config.yaml
color_jitter: 0.6
inner_norm: false
patch_size: [2, 2]
widths: [64, 128, 256]
projector_hidden_layers: 2
init: "trunc_normal_002"
muon_scale: "spectral"
nesterov: true
adamw_lr_other_params: 0.0013
max_steps: 2800
batch_size: 128
final_lr_fraction: 0
warmup_steps: 280
weight_decay: 0.4
Rows from block 7 of a small self-supervised image encoder, named by matrix and row number. Rows with one number belong to one neuron. Each number is 128 + 24 x the weight over its row's rms, rounded and kept within 0 to 255. All counts start at 0. Numbers have three digits each.
Before each neuron's rows are labels from the 100 images, of 14976, where the neuron reaches its highest value: "colour at peak" is the nearest of a few named colours to the mean colour under the peak. Only what is clearly more common there than usual is listed. The data: rendered scenes of coloured solids on a plain floor.
# fc1: MLP up (model.blocks.7.mlp.fc1.weight, 512x128), inputs 0-63
# fc2: MLP down (model.blocks.7.mlp.fc2.weight, 128x512, transposed), outputs 0-63

colour at peak: white
fc1.370:097142135102159172116146138099147138108128081093113143110212120118099140127118122121104152145120109128114139118123175120138131129136118135197165157109124131140144132136137115119163112106168158
fc2.370:120153114121143150160140105098152132142100145115112132127134124179125095165125115122143147103107144119092134141096144139111131112156103136106135150125128089123090144055135181129125135155091110

colour at peak: brown
fc1.119:129147108168148116096165116153126154096107137124135124131156145168144145162106147123154111146133118155130134138135101088142148110099109136126142128106122125120103102090158150155172141153168106
fc2.119:107100125125168119146141089162110124120144128142129137110072145126119105124116117130144150149084112178152162138130136135133114179197093126117128138132127118151104100117138106181144137134172145

colour at peak: yellow; orange
fc1.110:126153132128097130111134115111130132140141159100097091129144119129134144159143135117127120144124144104149114102156115130113123090114177109166164103150123140138146143155137104155163162076142131
fc2.110:123145113123120147151177105127118114148127126141139138126098120137128099106122127104115167127113095129125102138098140128120133093181126091118118112148174108132147152150128118148118059174157142

colour at peak: brown
fc1.498:110103098172130071133123135134119141123131138121119140131117139153133070191149111142144111132113143101097095129121149116154147130138105148119160124126156124115134160109108110146131147125163133
fc2.498:099119137116103133153143160158144113134110129150154136176120150069123114128126123126169142111107132125130073122069141163146128188079102119089099157139153136145121134097135113112166123132137128

colour at peak: brown
fc1.83:099111167143127130196139107120114152133126120080092171135136113142213102123143104142113094135123154151102119099148171097099156104126172152107103172146116104115146141102086087115163127134141110
fc2.83:156128158107118109121132136120117116155120105127089104103153131090180129133108150103169138104104140123134140129122140122110102134165158134147141142129133087137139144159155110112137142114129084

colour at peak: pink
fc1.465:132103131106150166134121102137149096116105150123119142062179159129147133155112142126120141135114147115123135099146091115137109117128153149182140134138126125077144120104115122145146128097231131
fc2.465:109133090113153203102080092145127127156141122114084114166097094095131146131143147128177118118146139133098078138130131139129119140151151085117143136155142144130104085140180119129134152150112165

colour at peak: pink
fc1.98:114104119109136136133167150148087140106109117085128108116143102189119121125113153106127163127110131180121110163139088120131134108120120151176150155130126096145122122151081168140119130116179136
fc2.98:095116112090158144117109132138133089131152110117152116128111150049116135144168129092136107125137128069091117151086129141139105174154141124185116107121105153119088107144152123137154117119120152

colour at peak: brown
fc1.476:123122137108108128135093160165087120140147160075170107182174110110166081119156152127123111132128100117130121111160123130127153163134135089124146092166119136136155145117141142118169082127144136
fc2.476:152123138110120126128148148135108120121162156163122157126099135144158128128133133108135156125151198131083128099095134124144097084107081106171111116107158135140161149147082092114096170128148158

colour at peak: brown
fc1.209:122107122154088104118110116103126142137186147087129150148137151140153129134173202148094155124144145114111104110114138132120144092115113106117154128121124128155150130134164135117159159123127156
fc2.209:147091117119101108151156140115116174139164162181114138143100156125160107103128099109203156121115122144081150116121128142129106122148084123135095119153160133131141157131088132110119084135143166

colour at peak: pink; white
fc1.397:109126166137149125136152122158119137120126125115113101095132107135101110119126098154117137144156100127137109123128136157121145143173127130173162141138150114118102153132138161135128113133162120
fc2.397:109147105107149135163103130067103134108107084113145146143142147138150090127172099121139085066132160125123104150128119130121113117151060120105148139084139140136117127096157194129127119151119128

colour at peak: brown
fc1.447:117151133090121123121142126126120120190123155119141096117131096140093176126140128150166136148126113074129107126178138120084125130119171135166142087113118120150166135144118181183165109116110092
fc2.447:131146127130117130130145110113123122166119156116105160119135116192091118125089109135082140130121146112134144119072103147120140118152111104126145141152103120109159138130137134147136076138141118

colour at peak: pink
fc1.263:116130144135165118122161113160126129088135097162130128107149129197152165185108110112110124111115109119115116143130089133133125104148197132161146159155118127118106150148117108130105116098180124
fc2.263:135129105084203132095119130109109088150144132113107098141135113101173099121117123106129089135125121105150067152147146145096106123140159111124119113155157169146114120111143132108134112160097165

colour at peak: brown
fc1.227:159153109166113150124124161125147117137119126088111115148155157137147117151100111152109091163132154161151155135133185090108162108135117124157114155127143155147110183138131066110141059170143134
fc2.227:079139127091125120156142147116141150160119173122125136114126100130091134151095112110109175129166124138152180136095107135132131131130116135145175136092193128096088149059127122125129152149125098

colour at peak: brown
fc1.354:136150109135138154139151172162163118155115130125159093162126124085111135108150124125140125156112104146127128113161101137170123161151071134110163090101123099100117112130076161135091102117137115
fc2.354:141168121113109143132097151136138121109134113125129096141089168169087117151098128162099105119130179092104097122108110131127106114116069114121109123111090139156102114096156135142149135111158143

colour at peak: green
fc1.277:128121148128089132133132156146128129134136176107129060099119111063130157132177121097101084124117138055132093145106098157129120142101097171165158095107107140151125140102166148137160108138116111
fc2.277:108118124132050088106134131108128130144151157138147165149130171134136136142089118114144164084113153086126134113135160155145169124135091107089105072103133109138131180137093113140112136147137162

colour at peak: brown
fc1.383:128144128135112127088088137132099130118110150178126131139148155134128142151153150128130153145129131091117117124133116090145146101099132113124103134186182131126173129134171149144126164123131143
fc2.383:120148170123126133135143164185124133117114137130146116164057109108131096107108122126100132168100116162131118132111119121145121138076100104104143149140167103147154155123108149061181128130093148

colour at peak: yellow
fc1.3:126104185124148162131142089118124137134106127114105158074158148137152102129128100115091108145127128164125181136104104102143124112137161136125125128188112121117077139126089120170114092134142114
fc2.3:115089126084144141125162088130114118145113089131153095127095101155117163125112143124166120124122145121128083132132148108129132100145161132104165116126148121134126082126181134142144161107131126

colour at peak: brown
fc1.443:126110148090127130147113098160116165151132099149116142134148105107140151110090100147159129117123096159126147109143152096151131120152127117129142133104122140119135121147100106155115125136099075
fc2.443:128145143119112100113092139162136117112123099108125117145130122136128124113130160139110115102130161107132107111096127152104176153164144204130149094092098183155132136109132146147150099117061104

colour at peak: brown
fc1.22:119116169123128137135143141117110136127086121149100101118150121143153124052109156135113136138150140145158137136124168109078106133132177120122131097112098147141118135152109125119155102127142130
fc2.22:121127161181126154081147087130123121145099123115073174113100067131157102179135140152101148155099130103141129142078131127114154112102151179123154165098146113106148134134130103150122085108127111

colour at peak: brown
fc1.8:118106227116114102125149113098106172121112130098103176154134103159149147104168147139086124115146140132120111123144171121097162100142129136123120149129101097145119138158159095141179119127119108
fc2.8:148121194142122075138139151106101148144134137166109122101141157131153110122126157135163136113113136147087160114101135156098116110117124122128134149129139137136115138138103110145111111131121117

colour at peak: brown
fc1.499:118126162175113110130120170155147139174119124133137115135143105156136121111133141136126150125146125136127091137097113136146059130082133128130128121137112129124177136127152122177126118134122145
fc2.499:132132151164149123115131114087111104176131131132114137115138102104159127140154124124093120145158100110123134133091156146136137104101121108125147073115079099091127108136126157110149181122141150

colour at peak: brown
fc1.379:128151149160116134113120121112091127114116148182134125117128121114117138154120132127132158124124149082114129136158130127143180124097138114155114126152194137145187128193154141144079180120135113
fc2.379:121167117104130088170127130152140134090139124147112097161074158114094100123140137123111134137127101155138132156109120130122117136077093099084148155161143097147132147133114137128195147132099133

colour at peak: brown
fc1.105:109148166157167145176144118075120147180100134103105134134142130132128132087139115147118109144133109136151132121162147147090155129134170109134124113167121091130105124188089100123059127126110126
fc2.105:123158146114174121145126128101127098139100101140132094094131123136124132173124128172115104166127127127151136154094098101117124081164155145076169127122108126094146088143152131150139102101118119

colour at peak: brown
fc1.382:118134154128144151137091169152126149131128102089139103140149102128146077109169126074080110129098125141128123144105128138167132116139118157128154104117164137122119173130168112130213147125116163
fc2.382:128121164137124132077119099097141130130167148172125111165144159122127146117128112100161106142124141081166104125113121164169162135152139124132110079135103120156149128129122084122088085124137168

colour at peak: brown
fc1.159:112145130142108128136123206111095113095101090096136128147152149067130070117112098201111146146153103143170138143133126132106147134099138121141116120126106132174148169121114133166134111147119129
fc2.159:146138109155139073118139113103120144145130134143143088132109150094152122163154158119153110148121142138177104094098128097141169121095104106118152111156081098127129133152114110130110136113118147

colour at peak: pink
fc1.208:174115167095146119115107135111186150105135081107137132129107185136140192147088135131155115060137122161083128119124104108108128111140132120129146138137107150114139123152096098155110114136137125
fc2.208:133157163104156153160145118137108141106126136113162142125132124081131075103122155117161124127117159177123115138125151082130114132113094098128130123093138153124152157120114150149182140135134141

colour at peak: brown
fc1.233:144111146103110090096107134108094128121134148135137147152125121127121149165145147116123119138126145083131127130093146145142123119103101151121093164102125159135171137107201136112169176118128149
fc2.233:119108146137120105134114165096132173134120139142105155148125115113165132095126128086170157146119117161095155142147112142153120156137139129132089126150122111128157162162087128132118121121109139

colour at peak: brown
fc1.215:094198196126155132124117145126134130096168119130096123156137100137121124110098132123116146117137137107136130116161162119099103101150127107119123096098116109124105096082112149126101103131129111
fc2.215:126188151177118161116118175133120116117159113122131082109088139135132133151130094157118113144112158118138159119100123133143112100128133135177155157110141144149140155109142121113129149138132113

colour at peak: brown
fc1.187:090121188086144140149119168105091125145103108085094101123149117134167126093135112136093140146129098176120174105140138100126167138146116137109138145151109084111127142130146083137127133135168143
fc2.187:110135172095154163165133115124096097141124077123115130053143146136133129124136123128126139123138142127122122098118113123133110135132140108148097131147167104141128148156114105150126101198109122

colour at peak: brown
fc1.123:099172161105136126088141122161138131128135134168151130114169109134143144106128139124129167174119092168120161155148090114113130118069147119165085114123117138134123134111144123146160095127133131
fc2.123:120131141136145127138157099139077126106117121127140126126095128147131078120131098118115129179106140108134150102107178139157127135128080135113136129127122116100162145113141162095145146143172147

colour at peak: brown
fc1.154:090157112161117124136115146189105134150095126155101099162154148108144122160150094140112124177104117122155128114138115123097132154109139128149116129139156133168144130163123152082164136196142148
fc2.154:110076175156138132186150105122113139091096128078152151144100148120137082132147124085141147131100128163143148108098145092126104100174095148182126128123104145120151136107110108105134143105173149

colour at peak: pink
fc1.114:124108093140115143144160154116152126089126139123143105096139119182087154134117148094139132143108092142132130177135079148162115118144167119134115177139135110114112121153160128135145120151132125
fc2.114:142140114086103152135124103101133094135113111109089096103145133117152094164097130107149118133137109133128102158152115087153097106159109122121097162125190153138138097117123138157089115122087176

colour at peak: brown
fc1.438:158134151105115156180084181087169100118155110159110158110129133110140119142162087127142083110138102095136128095102120108090166174108116112100105136139118162138124130105117137158106155115126145
fc2.438:145183131156156150114132131106127101141171125191122092102100108082118119131148096131132124158118106143139082121152119139127141146128122153153147101135130159151086128146122091088150151084125156